A small contrastive image-text model, trained from scratch.
Training: normuon at rate 0.0061, batches of 256.
Rows from block 3 of the text encoder of a small contrastive image-text model, named by matrix and row number. Rows with one number belong to one neuron. Each number is 500 + 25 x the weight over its row's rms, rounded and kept within 0 to 999. All counts start at 0. Numbers have three digits each.
After each neuron's rows are labels from the 100 texts, of 14848, where the neuron reaches its highest value: "fires on" is the input token at the peak. Only what is clearly more common there than usual is listed. The data: patchworks of several textures.
# fc1: MLP up (text_encoder.blocks.3.mlp.fc1.weight, 256x128), inputs 0-42
# fc2: MLP down (text_encoder.blocks.3.mlp.fc2.weight, 128x256, transposed), outputs 0-42

fc1.13:497492547474457466498498525550484468493539522488503470502511563488491516466478504504492504462485536475496520454494534477537508522
fc2.13:490497479453512504511487515527452504480511508538474489526510541473532495499510475485502507468487455509486508514494496460516499550
fires on: "brick"

fc1.177:515534533469515525545497483483536489516483520528490477532503526465466490485524525478496541476511529470525540498447493533512486476
fc2.177:500541510508516524505514449493541462504505529486478468548492531471482512486515535454469508492527517494497501506481513555513498515
fires on: "woven"

fc1.21:488574520482506438513529486560510459460475484522470492497502502517515451546531516507479476518504490497495494486509484485480481496
fc2.21:484538512498504452524528526521492496469481514502466521506471502492511506531494492473493467518539473499534492515499475499481486496
fires on: "triangles"

fc1.27:467494515466491517506470512481465492471527472498488457491464497507528500522495468505516483464493480479476490487529491489491491496
fc2.27:507509543487495521520500508536490515450575517489504468474503472505478517499476499489516481465485501510537483525527456504540508511
fires on: "brick"

fc1.96:480526492528494512521478472543523502480491502491506506460542505520497505467493487493544512529497483536491519487489553530555493497
fc2.96:508484469521523507540521503535473503522510502538502454474507532540526496539458481493490502537507505513511502548476531501512499501
fires on: ","

fc1.22:450476490443512511475485509429508472496483542480541502535478510533495486527527515498474509495477489469485572523447483473513500470
fc2.22:491521499532500519486491483546448514522504447495484507503525475497523469471506469446520502507523519527500478499500527478446470480
fires on: "cloudy"

fc1.15:515518482475499473522483530492511464495472523479526537529524496515498508525529490472522551498468534517490486468489542548521521456
fc2.15:497514538497519537471498484493424506489524449556476513527490495490497515450509524526521501458576489507495483476464457466488443528
fires on: "mosaic"

fc1.58:486511503431499524501532529479490478497501531463525469528558515515491486471538531477499457461473479529505526480476492524524500504
fc2.58:502552553441475494484494474469485530493500512530501503545475473534477515491464505480505481496492448495496501522478500527508468552
fires on: "cloudy"

fc1.238:502479499438484520507491516503492485505456512493555504525490475490476500524485509479497514519484550512478481444451478561519552514
fc2.238:542508526492527504440507534512461490493504448543518458500468522480553512506527544501499473461531523515511511514476476463458434520
fires on: "camouflage"

fc1.7:496480479492516455516454475475463523504492516530467492497453523485542461470474519485509493490522481519503501493531506527516525453
fc2.7:481479487491512470506483482474463523552500543540471485489483506468508478481477482462509506511529498538508506527513498507489494486
fires on: "looped"

fc1.185:530462573498525532531494561490486466483454519455507511519485536473511493528466539515511524515519521517465497486503479480492500502
fc2.185:516526501505506467522532536485496494481523531554518456474518509517509501522492502497456526553491505500515491539521516470538507497
fires on: "patches"

fc1.71:505553487478509433480521484550514494470472513506489518523498545510518472531480493473539478521497468530530507482490488507479477481
fc2.71:509496523485496486521510483511477487488469506483469537490505484493486536485464527462494497525527482492515483517492470487448486486
fires on: "triangles"

fc1.219:479473498498572513511504498494476490453471447496522472516500487510509498516497475476511485509490529561496527489512513505518490429
fc2.219:479443467503535518504489513502477492446453447517529488485476512521500523513508527489481499512504513531492532526479531486484508469
fires on: "wavy"

fc1.249:481511491485553503495502510514512482476497486500519495479478462522514519494487488475506489530470536475493512486515485562513514497
fc2.249:516495471534585512490490484508485509544508490523499487483505507531526484475484472472512459532498486462501495492477501533520473544
fires on: "crosshatched"

fc1.217:484484512464524536508506537505442508448479461486545466535471495493497533524488480510509471527516525512532524525542483513502488421
fc2.217:501446474514515504521525539495469516473480499514544434441486466528497514502456504503473519545496500508497526520520516482513484487
fires on: "wavy"

fc1.161:529485517524433509507525487457523477500509472511549488521520508496514463507500485552527505511477493517463493549485469529523474484
fc2.161:489519516506475545518512513486477496522474510501575500485514524471510486489495524512516490474429475497484512556509496494445512473
fires on: "rings"

fc1.117:499494547480508507530454509464511494468480494496492498530495485481510513524480528539534515498509469503468514497536549484477497496
fc2.117:479508475488526532505506515493486503528458534487519461530500459537521530525484472485527487516467479549496490484504481466500479498
fires on: "speckled"

fc1.108:528509496479500501502501531482540499494494494482544479479498476542481460518515500454493497494532495505493518489544481503501503517
fc2.108:483516506480479505483510520472510505554508502493515507488485479539496477528500502473523484488556495463491520477525528501545494522
fires on: "furry"

fc1.33:506517457490534502504492488508489481506498512480463504514503477480490470511527468521522488517466527550518517511504487476494495513
fc2.33:501490529472499516540528504486528478469509496524512528463480480493475537459497497533468486496525527444510504490494487482519470544
fires on: "veined"

fc1.72:489473495499578511507527498501481481450473464503518483529497492507521496504502464491496494494483513530508522498519520492516484403
fc2.72:494436456516534500512492508498493492450463447537528470483485521523517504489508513504492499509486510550483501519474534484481519472
fires on: "wavy"

fc1.248:482456483502546534506508523497475506444471461498534475506489483505519522533511486482487485529502501534520546533519507491503478446
fc2.248:488442467521522539514494535490481517475468466510541489475470483518514528517488513470484507520502501514505544523528513487501505467
fires on: "wavy"

fc1.207:492502483481518500439516518500497471492476475526503465545445460500500527507454525531533499510518478494480539497449449503525489494
fc2.207:528504481496498523511563517507503473504483492481549470443525503473511488449541546509477445528527547496493476479471464495519532505
fires on: "camouflage"

fc1.169:508483510479510463515471511475527534546512484479516492496489469517486458524544505503501475451520499508515458484473492505555503514
fc2.169:499475487496457467473491543477509487470517488535489456507499512516497512485481524544477488532463493533526540486473514519506478526
fires on: "wood"

fc1.29:505481472441491526469508497501499483465496530513492499522532465527518500536539543521491502496497510521514476477442513523542503490
fc2.29:502523536463495505516522534472507528505485493528519503491480470514492506499469493492519524494488501477480516515478494552527450509
fires on: "camouflage"

fc1.11:503521524485509480503479494501437530507523478514509503546477525495502484541488509533518529477465523515522518512474530487465479508
fc2.11:515493472498495477516533523510457461504552530513539515525535521507497476518541505519453489513468544516525506510458541469444510487
fires on: "mosaic"

fc1.255:459510481512483489534483515487447520532508502492546518490494457479472505532476501501517508471517510556447470507508538532483514454
fc2.255:520489536494517461514547514529497500432509528576515447465486524513518474503498488484509521510466495494547525514481489488492456511
fires on: "looped"

fc1.172:498479507449506486510511528500489483505512522511502540485489477483498510545478538514518462520473527528513503482429525536473508506
fc2.172:502471513516530480450460514551488489548501467462493459489517536502512483515540490483487544473505481536514510522505509502463489463
fires on: "camouflage"

fc1.237:479474483512509456495471478483461529523476526530475491501439535467529462496474520488495504475539481532523496513512496542522528458
fc2.237:471475495501520463512484494471463518554497528520454497500495508464538468462475493466467510522521485515511528509512489498516491484
fires on: "looped"

fc1.79:501465503504531515508481525524502456461467414503545478487468468487491539534497460492512486523502546527507523541494519479496507439
fc2.79:487458471519495533496476527457475506501484453511563531513468496538482526495453483481508509537494525510521554519486511486504512501
fires on: "wavy"

fc1.102:511462494473496501528495470460528510482465495485504518497518492536464491491513468477504504526475501555503481492490476482482469458
fc2.102:482533500519533514518512505529523531493541509504436469489447476492498457460519530508482543464450519474514525511496486526553446473
fires on: "diamond"

fc1.110:488523476468535512515492489490490485503500516493480497522508495507499475506546466511532480512498510527510495513514487471512476494
fc2.110:523498525474503509528520517482515472474524510528496525481487489486467534462485491539463482499528528455514510498491497506524469544
fires on: "veined"

fc1.250:549472516471497505510453494445505501479446521496472516492545530535477478511562454472501491491462499547470485487502469479513481434
fc2.250:484508457527537503500511511541516494434495542503488489498467514525487465458533520531518525470484490469513560467471477531547500444
fires on: "diamond"

fc1.74:497481528475557487505490516474485540499461473472469487541504476465465489481498511555508499497495490495499507445487527500504523479
fc2.74:479471502498513503493512468490487506500458490506541427470513512518476488477524471459527486463526501531468487479477534479495535458
fires on: "speckled"

fc1.18:478503494441534499465518515529482487501468490481492471512516485452505488538533566541508477489485491501498459501472484514513486526
fc2.18:490537516459482481527513523471501493483486488512520482488495514502501517514473454471524512483496514478477523499506497513509487503
fires on: "mosaic"; "camouflage"

fc1.60:528485458529473502507504510472509492488491505480572456489511458494510463488491502538511511504450487514512514523514513492455517482
fc2.60:551500509511481479502535488462476494505487473527496512541519476510482493529463442532513521521494469469497516508500473539535504480
fires on: "rings"

fc1.112:482500517475509455499476509531465488488509527475484480499508526482484478514507492529509466467473520497517507503512510479538517530
fc2.112:499502481455519489530541499482476504468489516562477547486486511503485551497531507518486495496514485487505512516480498472516501562
fires on: "brick"

fc1.150:481476516496486491475499500494498511525536480510468481499491482486511527506487531557522478480483518483505462512466492526511461456
fc2.150:519489485502482437478484492500503529508494479503448475502520488509522514517532494520520483487489492487509443481471524497544506499
fires on: "wood"

fc1.107:550492488523507484504460543496544463496471462532545524530484500473492533513497495512510485500514539499525513487485529473498534492
fc2.107:526488528495474490508477531488508488514503460523536536536456516512480515481475474524527488531516545488507507501463514522500482488
fires on: "marbled"

fc1.67:508520529443461501516489493512476503474481520503485470513462566467511484475528510505488498455509478497517527487501507526538504497
fc2.67:502539507459478509532517496516466496492521516517470434489497573503506497474491485505503488456475498469508512514485493504533477506
fires on: "brick"

fc1.231:497496503515505497510474518527474466538484499482496466530520498496478519523474506509513501513487506503478479482511474510540486470
fc2.231:521512492517492494520486502560468540508441512546501476476490512512525536490489473505537497476447492524481516500474494482528469491
fires on: "patches"

fc1.95:531530515452510481520466481474490535467474526469482491495446505499477490522520494519493492465452491464493521480467470509525532523
fc2.95:527511514492477519536504500531511519500492480520486462465483534510499506503464512482505514466446525481485490516499531503495465492
fires on: "brick"

fc1.170:484501517438494487537493492515497495503472489497477479490493540481533468499541493508527470471458499485527496499506442509514521490
fc2.170:490504511481459511518512523537481505491526483516512446451517557493512485480463473505514478476468515503512482493510534475528488505
fires on: "brick"

fc1.61:518475472504492482513504549490529454506522476504500507517508506528463517514520524508492514460467536529496535485508509482482441520
fc2.61:512476473503510476482456501526502492509505505468499522556534543475487533497474493502529519472498514508510519482501496456466479531
fires on: "cracked"

fc1.3:523497512500526467505457544514507537499486460485525489488467511502515481486490492520552511528474478484501504486474477525505510522
fc2.3:496497480543517523516532511524479528510492513518514471421534493520514478449531487492508479504545518486509507465516503515465480508
fires on: "crosshatched"

fc1.76:470525502440486507481555516466487479488499546480539478540552517515478484452520531491485475469493489521499522467498484561534478509
fc2.76:508551550442477497470505473462487508478498511551510519526477487520496503497456507481504467492502467501497490514459504522497483563
fires on: "cloudy"

fc1.129:505501536526457484531469475471500491447464513469510475525520533491548500527463513515513506507485527531434482523536468486465514480
fc2.129:469464549484504489477543537503523474486499532546495488443518520560513487508487480523503475542523507562513514487470493456508510516
fires on: "honeycomb"

fc1.128:490495512475427481492463506506473520480520462528471475510515526473510488491501522515533474494498504485506447504493506501552507495
fc2.128:492510488470473458489501487485466533501533485530458461487497498480517505500524472504550476461503504483471433504493543492557535502
fires on: "wood"

fc1.235:484492554486505485455496456504500502437505472492504486450481511483533539526517507481533507545499486472489496489486489486465526462
fc2.235:451537514511476481474502472503486494493525510494489502487472518512505536507526515487494502560517504483485506474462492467471544447
fires on: "studded"

fc1.124:487480498516493473498491494479461491543494550528468502494459494489510461489497516493498536476520521545478497527523484505492490490
fc2.124:488481527504517460511447483498492532547516525527449517554486486453507460474491491434518514489526502509515498489530489506481513481
fires on: "looped"

fc1.47:488503496477555486498496498511518486477520479507514496487480452541522531493513482476511488529476531499499515480512455565536498497
fc2.47:533501460523580505491477475507487511520509483516507486478502497540499482470484477470509475541483504454491496489499495531526487547
fires on: "crosshatched"

fc1.51:497477510502475517519504523504499503514436448462495492513495547472477484518480538513520510525489529507488512444484523549503483486
fc2.51:482525506479532492539524486501489497480485514527538463452509488536519507464493518496491475523469521491491551491499489478548503491
fires on: "camouflage"

fc1.206:471548527523499467544463468496542524453462513493560496517516526536521494539504469481505515459482523515496534502524512513521505460
fc2.206:465474480499513506524568547507459434524545486540470539486515501515479463525499528547506481557513499502504487500454505517472496523
fires on: "mosaic"

fc1.75:492497488454503512493527540437487512461446539457527476516519498501471489535536535471501476448483488519483537516502481529533511493
fc2.75:485528548433480507497503480505484529495516497552481496507483467539493507509436487468498517494491463515499491497471524563513477522
fires on: "cloudy"

fc1.163:491524490491494488464514473522465506484497523492456464518510472502490551507457443564509496458481477500501496480498518479524543481
fc2.163:498526496502518522488541519527489500504507492530564472492481547459515480471499519493536541502488527508530504489480555496462481494
fires on: "grid"

fc1.12:483517466500524530508505484498498498528469482492481480512502454464474440498518481516527464523507491529508542462478515472508525510
fc2.12:480473483514499516507530491483539476491502490491512469441499433510472498482519510461470496480498490483455491450498482495515507512
fires on: "speckled"

fc1.149:484523483475531513484530514482502482504474502476457499477516446455466525530502498497525471500509464478501506464535556479570525448
fc2.149:535460510485527483512518496513482507495505528538556447493500503502478480496508512523495542543488495468505513514465506503489517542
fires on: "triangles"; "camouflage"; "rays"

fc1.202:483515486525465475508485519446497495501510511514520498508467475523481496546525516519528458456512510479474480460518535493528499513
fc2.202:510502509509455471519493500510533516475510470492484539509493487531539535500484505517495528479484454551510517488475451494502506523
fires on: "furry"

fc1.205:491469502482487484515507495482501476514484498507512486488476517550483504513507502563495508442468532508508497458504478508449490497
fc2.205:490478505503509487508544513476474487529495498488521490494499521544462532512513490537471515471501497492522479494512475478444470495
fires on: "scaly"

fc1.125:523532500476506527526488473467527483496495522529499496546508541475461498508497511481512514469498496490504506481456529522532492473
fc2.125:521515501503519520515535459485528502521502543518486466530514559484474510486522524467485525474514530492496524499478503525510482488
fires on: "woven"

fc1.142:535503467516525485499511537489534466492474469566494526530480500510522510517532511509510516500534500529498529454495511443463502516
fc2.142:513462499477514479507461548501520504522509487487535534516516513492505484479466497506527504508491501495525491486465519493531446494
fires on: "marbled"

fc1.213:499510474476505455497495476474514520513508476497518497518510462518521494539544491495537477438514482497484458496501522500533500513
fc2.213:509482491500421479455503535476502475478523488506488475505476515518516523483479535534490495528463510515513536478484500527506510533
fires on: "furry"

fc1.208:484492527486554526504470517486507502495455500500484489544481423473499485509475521558544497500505471479518501513515510513484495539
fc2.208:482509470494550515480451472488496523524462531458493507536507459475497477490485495506564504507512479521511482507520504485485515523
fires on: "speckled"

fc1.103:473507521484502471469503496506543512442501511517515492449470493507503501493499522483504466517512455451489494505509480495512495492
fc2.103:411489520525495508510497478505521506521520517517487473474504513495530532459510499488494534499507516480476467516515484496487491515
fires on: "studded"

fc1.77:498471500481488487533509521486509486529476480503529487475468515558500507532506503559500513433468518531525488465466480504452476494
fc2.77:488487493512510491520544504484477479512494503521502517495516512558496530541512473534501485455506512505500491481504488483441478491
fires on: "scaly"

fc1.98:555472468505491483489524499506509530469479483501567436462519465495487466503496492495505490490454501539507507513525480506462531469
fc2.98:546470516476507486489546484457485500498499433547520531517512467496492513510481454517466515506487471470509524496484472533535480502
fires on: "rings"

fc1.200:524474497528479496551498496531447470505476528469498520505516467534520524500498486511507509511491488528476520523465473518530515455
fc2.200:460468481533481524513514532518425476528483514497496501528520479529484550493531465540520513486522472516475524479509508476516520466
fires on: "<end>"; "patches"

fc1.199:506484514468468533481523519544492467466456517504526469491555493470510479512536522523455473495491515505509500447438486542510469542
fc2.199:499503515465501472478511543465472485504484499543534477520476466495503516546462499482500498493518511507487497543484478515503482517
fires on: "camouflage"

fc1.101:555485493504535480522490538501517477493498468498527499506496535436499497508519513512545477520508523512533507473479513466487548505
fc2.101:517476523511492487525498526508529485521506462519551501530445528502505531501474474532502498538490529466525513508449527508506480493
fires on: "marbled"

fc1.53:536487513488519514494467469511518519475468493519537486503498500467481496557498505490488480481462492537477498492506476444455492499
fc2.53:503514515489484503521502499500510492486504476527502515492494466507471508525489502467474502470507502493458466467473502476434464516
fires on: "labyrinth"

fc1.227:521451485484498487542490470431499505495449497503500518508520538547472491507524475484508517542491520554505493497483490465481487482
fc2.227:496536500531526510517531527522518510497526510509459470487449475481508469470526528529469512462470519468504537516475480526541460467
fires on: "diamond"

fc1.37:470486536490501478447500443512499507459494477473495495450477524508509538527506484495511495547500485453484504464483501502495524457
fc2.37:454522529523480497460491466489489499480527492493489492486465516495516549531504514484485523571515515477499501484486477493487547445
fires on: "studded"

fc1.148:482491541490535512546468538482505487492480480485501460486513477500518493515530537516526509471495489489512519497483454447501467516
fc2.148:456508490482492508501530517514489501508506537578518494503518477534504488511492455493477525547487496504503491526479528530504480473
fires on: "cloudy"

fc1.92:504519504507479520548474513489453532507467542480511470485492514512481537520452490538492546536493488457478520453487536486506493479
fc2.92:512506512515514463525543505529497490470502535564513440525525507538514492504520476496470461490479522515513495494489490492494481501
fires on: "patches"

fc1.166:471482550525499534472509455507480549482460474547498502528506515486491499465510515533497506480512484499503506453494497478514488471
fc2.166:514473485496497500486507505507520519472502477501484508541486502499464481475492506510512523509532502479495457444529437506520474510
fires on: "grid"

fc1.160:491517523507496478473494479526515458505477450525510503507462500514479539485478461501542510510502453490479523538474503521520500490
fc2.160:513496494499474516530490499477541501496503502494546508540536496504494513439532468468543443478529478516562529531488555493505550505
fires on: "marbled"; "cloudy"

fc1.194:507538507487495512527482478466517488504460523515512494529496517497451482513486522470532531468497498495506509499440498524550457484
fc2.194:507523508507534514506524483482537483513488522507472455530523546488479515483475539486517527481504542493484542491455521553517475502
fires on: "woven"

fc1.94:481500472528490512514485534514460498511487487519491545528520506482477536528483472527530491490498492509479510500493496511529471473
fc2.94:488519496533481494526505511575445518514463530539498484494510504523498542476470473545538501479471493521498508490477483492534489487
fires on: "patches"; "<end>"

fc1.176:460496521452477503478502514497504475486460514510510486454480485528498524495496512500549504530504457477500494501450506520515497494
fc2.176:525489474522517509486510490526465502538507521429501468480540472498493485464547533479513475527487518537491475481490487504470536483
fires on: "camouflage"

fc1.162:480510474541529471523475509501476503525517505547512492444454493471484468497458527515548495501519499521514448477503503540493497493
fc2.162:497528471529510492505525482470498541529506519554491479463497445502533479527477464459548511479527539544442437492503469484485470505
fires on: "looped"

fc1.93:482516480467536519491522491472515496538484489521501492508485466444487453503490505516541460523531512529499544479479504484515509508
fc2.93:494477487528512509522527518490535497499508484486511478460507442510465497482535501456460500469496474492475498456507489500498496511
fires on: "speckled"; "bubbly"

fc1.64:502508496509505551526503493486499496482520501478506475507478537533504501546528520513502499511505455522446475522586474510504492503
fc2.64:550476558509520480514552506491501499519471503487529487491528510571506545508480502508464514522498495514545524478477504482516483499
fires on: ","

fc1.253:496488525516524453537477541471489472519461495512551473473551498463490497500515519537519535523520524525503540467472513526492461466
fc2.253:522509506498495475546553543491479475487514484568478458500515492512486481504455458522519548511461520522528472516487509503493493510
fires on: "dotted"

fc1.48:543498457521508466519457518559500511505530492510535505465475487490513449464474529487559505512497493551544473498520496523494498498
fc2.48:502509447527534482496530509496477496507534520546528461454496467498504490512495500469529485491509534517492452500530520528478454505
fires on: "looped"

fc1.55:580480517481471489527486500476537519475460481535472487511527484512447496536488514522515513503450490479465517496512507509494556508
fc2.55:525493510469484520513546464511524544505498450499547551486505466479463487530501494497455508476436490479509476516510483526482500507
fires on: "labyrinth"

fc1.252:511497453559489503513492493485483513457498532515501503506506503456514537491478506511494489485494463497496553466538472497482493492
fc2.252:478502561515503541462555512520489533479490527534532490500478506475517503456454526496572547497471502496516531485493515465484463502
fires on: "grid"

fc1.63:482457498502478497501474536534525486476465430525498457547520490455503500494537517504490516502526517493506498483518483490495487512
fc2.63:460478536487489468511469519503515513512479525479509545511522532518491473539513523503535475457525517537483506528474509486482505486
fires on: "honeycomb"

fc1.246:512506492498504464501512541478516462493485494506527546520537453493474465483507520456498522506480532500495538485486508489492463534
fc2.246:520506474521518478499454525516512476536512501487487504546526506462514469487489520465537518498509529515480508491509504453493480524
fires on: "cracked"

fc1.187:531471518478490509512447484453491505492449513483457514492534536539468472520549458483496489493464504537484492492495471482518494442
fc2.187:490526448516532506490505510537524481444488536512473489495469515527491453455542520523513516472478493475500545457481477520565502451
fires on: "diamond"

fc1.186:502489494490484487505509491472473527487463487513523477520529472510470519495468474500511532468536501480471520489471486447510512495
fc2.186:484502509480537487538499526525467514468507523523506460481551523491515483500484473519542503512467513525483493480512509478486475495
fires on: "patches"

fc1.104:495538500471500458507540471545500472443468501513482558507485510528504484563471500489524492494526480514513497508506497478480474504
fc2.104:492507512465507471518509493499464487488459504487484508491510492470481516496470510470481495534531507501524456485505477490468494512
fires on: "triangles"

fc1.222:496498467530472491510486498553459478542477537479494504516527474508469522518518474510510495518500468515497519480483489507558527469
fc2.222:478512479550478507521503517541422493530470519485495501543532468516486555498527460534494519488510478516473512492479505485528518477
fires on: "<end>"

fc1.188:496497483511559491480502495511534496469507476519528490494483469526505520485499483479527489541470515489507537465514474585529483514
fc2.188:527502459536585511487493470512501514514511482504511504480520501523503483472465480465497471539488502463490502489495482541522502548
fires on: "crosshatched"

fc1.82:495499540485476532521470514571508506464415458547520510488526540512534507503547540506522497468523470526500491455521481504465466477
fc2.82:469449564489498489500529497498500543506481496511494517512558501517515522478538506504519495478533525489497489459474507508467476471
fires on: "honeycomb"

fc1.134:483499532488546518506461503470503521499449485503504514530485441504492496499487505541527522502496476505505509501501504484465498539
fc2.134:484515454486548522476440493500492523525457532468482489528486450480496482500483499503547504513499478522527494494523511482475510522
fires on: "speckled"

fc1.221:468498444493486480492470479470467527515474529548455491495464538496514452498471519503530490462514492507490510499541489542492533457
fc2.221:493475494504494479513520521470453518537495572537468498497465493484474461462517486440486486518529510537507465523492492504481523450
fires on: "looped"

fc1.59:523536519501512444512521467558537465439452498513460540522489508527503466532481486491504460496513491524516519499499479480489468508
fc2.59:508504533480514457505503501498500479479482515473481530513483489463477514513467513469500498510552495499516471513490494503454504502
fires on: "triangles"

fc1.189:443514515469510480501481507496476503510536489524518514499467497558484529534490480489512521468435490507512497514529526479485482434
fc2.189:505470476484492514548550488523523491506496535474503511489521487465490512489509508521507441498492548523494515515476534512454494534
fires on: "mosaic"

fc1.236:556466521520504485514479537497534450498505469524559522513480525453472540507511502518524490521522545502542505512467511471487550486
fc2.236:519499531508496475477493532488516485513508461521539529531447522507487533499484474516513482532511551490494527505474513499495492492
fires on: "marbled"

fc1.35:510499489506503454524476482461500492555506500534524456486522505514485486525503507542521500461456524549526535457500486531469444464
fc2.35:472488476522512481529501510453485504521526500518492486501510500539491510525465524505499525424477513526536477499475495486467454476
fires on: "scaly"